Weights of a small class-conditioned image diffusion model.
Model: 4.9M parameters, arch dit, activation gelu.
Training: soap at rate 0.0018, 6000 steps, batches of 64.
Rows from block 2 of a small class-conditioned image diffusion model, named by matrix and row number. Rows with one number belong to one neuron. Each number is 128 + 24 x the weight over its row's rms, rounded and kept within 0 to 255. All counts start at 0.
Before each neuron's rows are labels from the 100 images, of 14976 (inputs lightly noised), where the neuron reaches its highest value: "strongest on" is what is common among them. Only what is clearly more common there than usual is listed. The data: rendered scenes of toy objects such as cars, trees, mugs and chairs. In brackets: how many of the 100, against the usual share in percent.
# fc1: MLP up (model.blocks.2.mlp.fc1.weight, 480x160), inputs 80-159
# fc2: MLP down (model.blocks.2.mlp.fc2.weight, 160x480, transposed), outputs 80-159

strongest on: yellow object (40 vs 15.8)
fc1.20 [119 143 140 131 147 137 103 117 161 135 112 115 132 111  75 117 169 148 102 106  81  96 127 122 155 106 123 109 124  97 127 157 141 189  72 137 137 152 110 142 101 122 117 157  66  74 158  81  81 133 123 155  97 143 119 107 127 104 115 114 152 127 113  78 149 123 136 136 155 151 133 143 131  97 126 161 124 112 154 130]
fc2.20 [120 129 124 101 117 127 112 102  97 131 168 157 114 142 136 125 121  99 144 143 152  99 138  95 107  89 127  93 124 164 147 113 108 143 178 108 183 120  82  79 103 164 108 124 148 154 122 122 170 147 101 122 101 140  72 114 110 101 155 102 136 106 116 133 144 155 143 153 141 128 100 147 124 157  63 145 120 125 140 109]

strongest on: red object (42 vs 15.9); purple object (40 vs 16.2); its colour: purple (30 vs 8.6)
fc1.420 [143 103 106 170 186 111 156  70 115 104 125 102 108 118 133 131 100 155 111 134 131 104  86 152 131 102 154 159 100 111 125 129  98 122 154 142 124 102 145  85  94 114 117 159 154 168 123 110 175  92 126 163 143 150 121  98 157 102 179 131 117 127 144  95 145 100 120 116 111 170 160 123 152  88 139 124 103  97 120 139]
fc2.420 [ 82 126 149 177 126  97 131 117  99  92 138 153 149  70 124 155 130 121 141 113 126 161 149 150 118 142 139 125 119 132 136 124 124 122  95 140 131  33 161 116 113 164 104 131 129 134 121 114  89 123 157 143 171 172 116 134  94 142 125 104 100 134 152  80 156 130 110 112 104 118 148 138 110 103  71 147 145 178 143 141]

strongest on: red object (79 vs 15.9); its colour: red (48 vs 8.4)
fc1.378 [110 112 117 147 116  74 152 115 142 155 105 166 106 155 155 102 133 129  83 131 125 137 122 124  47 136 138 137 123 167 119 136 109 110 142 149 113 164 127 116 130  92 163 143 117 113 122 145 130 188 138 137 127 136 147  96 124 122 113 111 107 166  98 124 113 109 103 115 122 127 178 125 138 154 106 138 122 131 149 106]
fc2.378 [107 139  89  87 136 140 115 152 112 116  98 148  96  97 127 122 107 117  92 154 115 135  92 130 111 114 119 151  78 127 116 105 149 127  70 156 129 107 180  98  99 132 131  93 129 132  82 132 120  99 157 151 127 129 151  94 121  94 145 115 133 112 128 122 116 146  98 152 150 136  93 105 113 143 141 139 140 166 152  81]

strongest on: yellow object (37 vs 15.8)
fc1.52 [134 110 105 125 126 141 122 132 150 120 146  71 168 112 141 116 124 145 147 142 146 122 161 146 122 100 147 149 112 101 127  99 157 128 104  73 116  97 103 172 144 140 105 102 162  85 187 144 124  99 167 116 127 111 151 130 152 117 149 134 106 135 134 173  87 160 144  97 129 104 110 146 143 154  96  88 106 124 153 113]
fc2.52 [137  96 107 138  85 132 158 123 182 161 133  97 157 181  97 139 114 147 137 175 121 126 112 159 134 135  82 117 112 150 151 107 118 135 130 115 135 120 107  88 101 120 115 112 139 125 147  88 127  94 116 158 123 112 130 161 124 137 104 121 129 125  95 166 100  88 138 117 143 112 106 106 106 147 116 157 143 135 167 136]

strongest on: yellow object (38 vs 15.8)
fc1.60 [118 106 119  75 153 113 153 133  98 106 111 140 150 153 129 108 115 158  84 114 130  97 143 184  93 114 143 128 128  84 144 119 166 167 119 133 127  98 106  95 126 148  83 105 115 139 119 118 105 134 102 131 112  80 103 154 129 150 136 154 128 173  98 122 128  99 109 141 133 121 138 175 137 111 115 157 142 101  74 111]
fc2.60 [124 137 158 119 160 149  90 138 107  78 138 124  98 132 131 156 143 147 112 105 164 129 121 163 150 139 116 159 119 158 108 134 131 136 150 149 172 130 181 109 142 126 142 138 121 152 170 113 139 100  86 133 146 180 150 140 158 107 123 146 110 113 135 116 116 132 155 147 134 124 113 188 146  97 141 117 113 144  92 133]

strongest on: yellow object (52 vs 15.8); its colour: yellow (27 vs 8.4)
fc1.143 [131 135 172  95  99 105 130 154 110 149  66 153 110 113 141 154 109 118 119 108 160 142 138 132 148 125  92 120 152 108 125 122 137  92 140 162 150 137 116 102 123 118 108 143  84 116 145 125  89 102 108 143 153 151  62 122 147 119 103 128 166 120 131 148 143 117 120 125 113 120 133 106 140  96 121 143 115 141 116 132]
fc2.143 [166 138 113 127 126 121 143 123 171 140 145 140 135 163 110 148 138 109 130 115 108 148  96 161 101  98 126 142  85 137  99 103 126 114 169 133 141 149 105 134 125 101 149  98  93 141 158 121 145 154 107 156 115  68 104 177  95 100 129 141 125 129 129 151 176 116 122 127 101 139 114  58 149 107 102 148 148 163 114 124]

strongest on: white object (34 vs 15.6)
fc1.310 [ 98  98 122  93 113 110 150 131 110 124 118 158 110 162 113 152 110 149 122 162 121 125 128 164 124 149 144 154 146 121 110 113 130 110 147 122 125 117 120 120  93 118 164 137 122 167 136 121 165 140 171 109 151 137 137 149  95 198 167 118 140 171 150 136 118 132 163 131 135 129 109 114 133 146 117 125 148 122 137 182]
fc2.310 [117 129  99  93 108 167  88 134 117 113 122 139 116 141  89 129 143 156 122 145 107 138 138 153 126 109 136 103 160 124 111 121 126 130 160 149 135 128 127 121 112 130 106  97 126 158 107 124 133 189  89 122 130 110 124  99 110 161 174 133 134 143 139  89 119 123 115  77 134 113 135  87 138 140  37 116 147 156 116 130]

strongest on: yellow object (52 vs 15.8)
fc1.254 [125 115 129 120 112 107 120 143 150 155 147 114  98 100  98 119 150 126 121 164 124 125 132 177 126  83 113 141  94 166 133 129 166 121 100 106 144 132 134 155 138 124 118  85 100 163 179 151 130 128 114 145 137 130 114 128 115 105 147 111 128 108 126 131 109 191 135 131 164 118 156  69 122  97 120 149 144 104 158  79]
fc2.254 [117 132 101 154 133 120 114 118 127 130 110 128 150 125 131 116 106 147 115 164 103 152 138 125  92 123 108 157 114 164 129 117 132 130 157 159 158 123 143 127 141 167 129 170  99 176 179 112 116  93 100 118 162 166 130 170 141 124 133 113 113 138 143 107 148 109 133 151 155 118 108  96 132 102 118  99 131  81 170 133]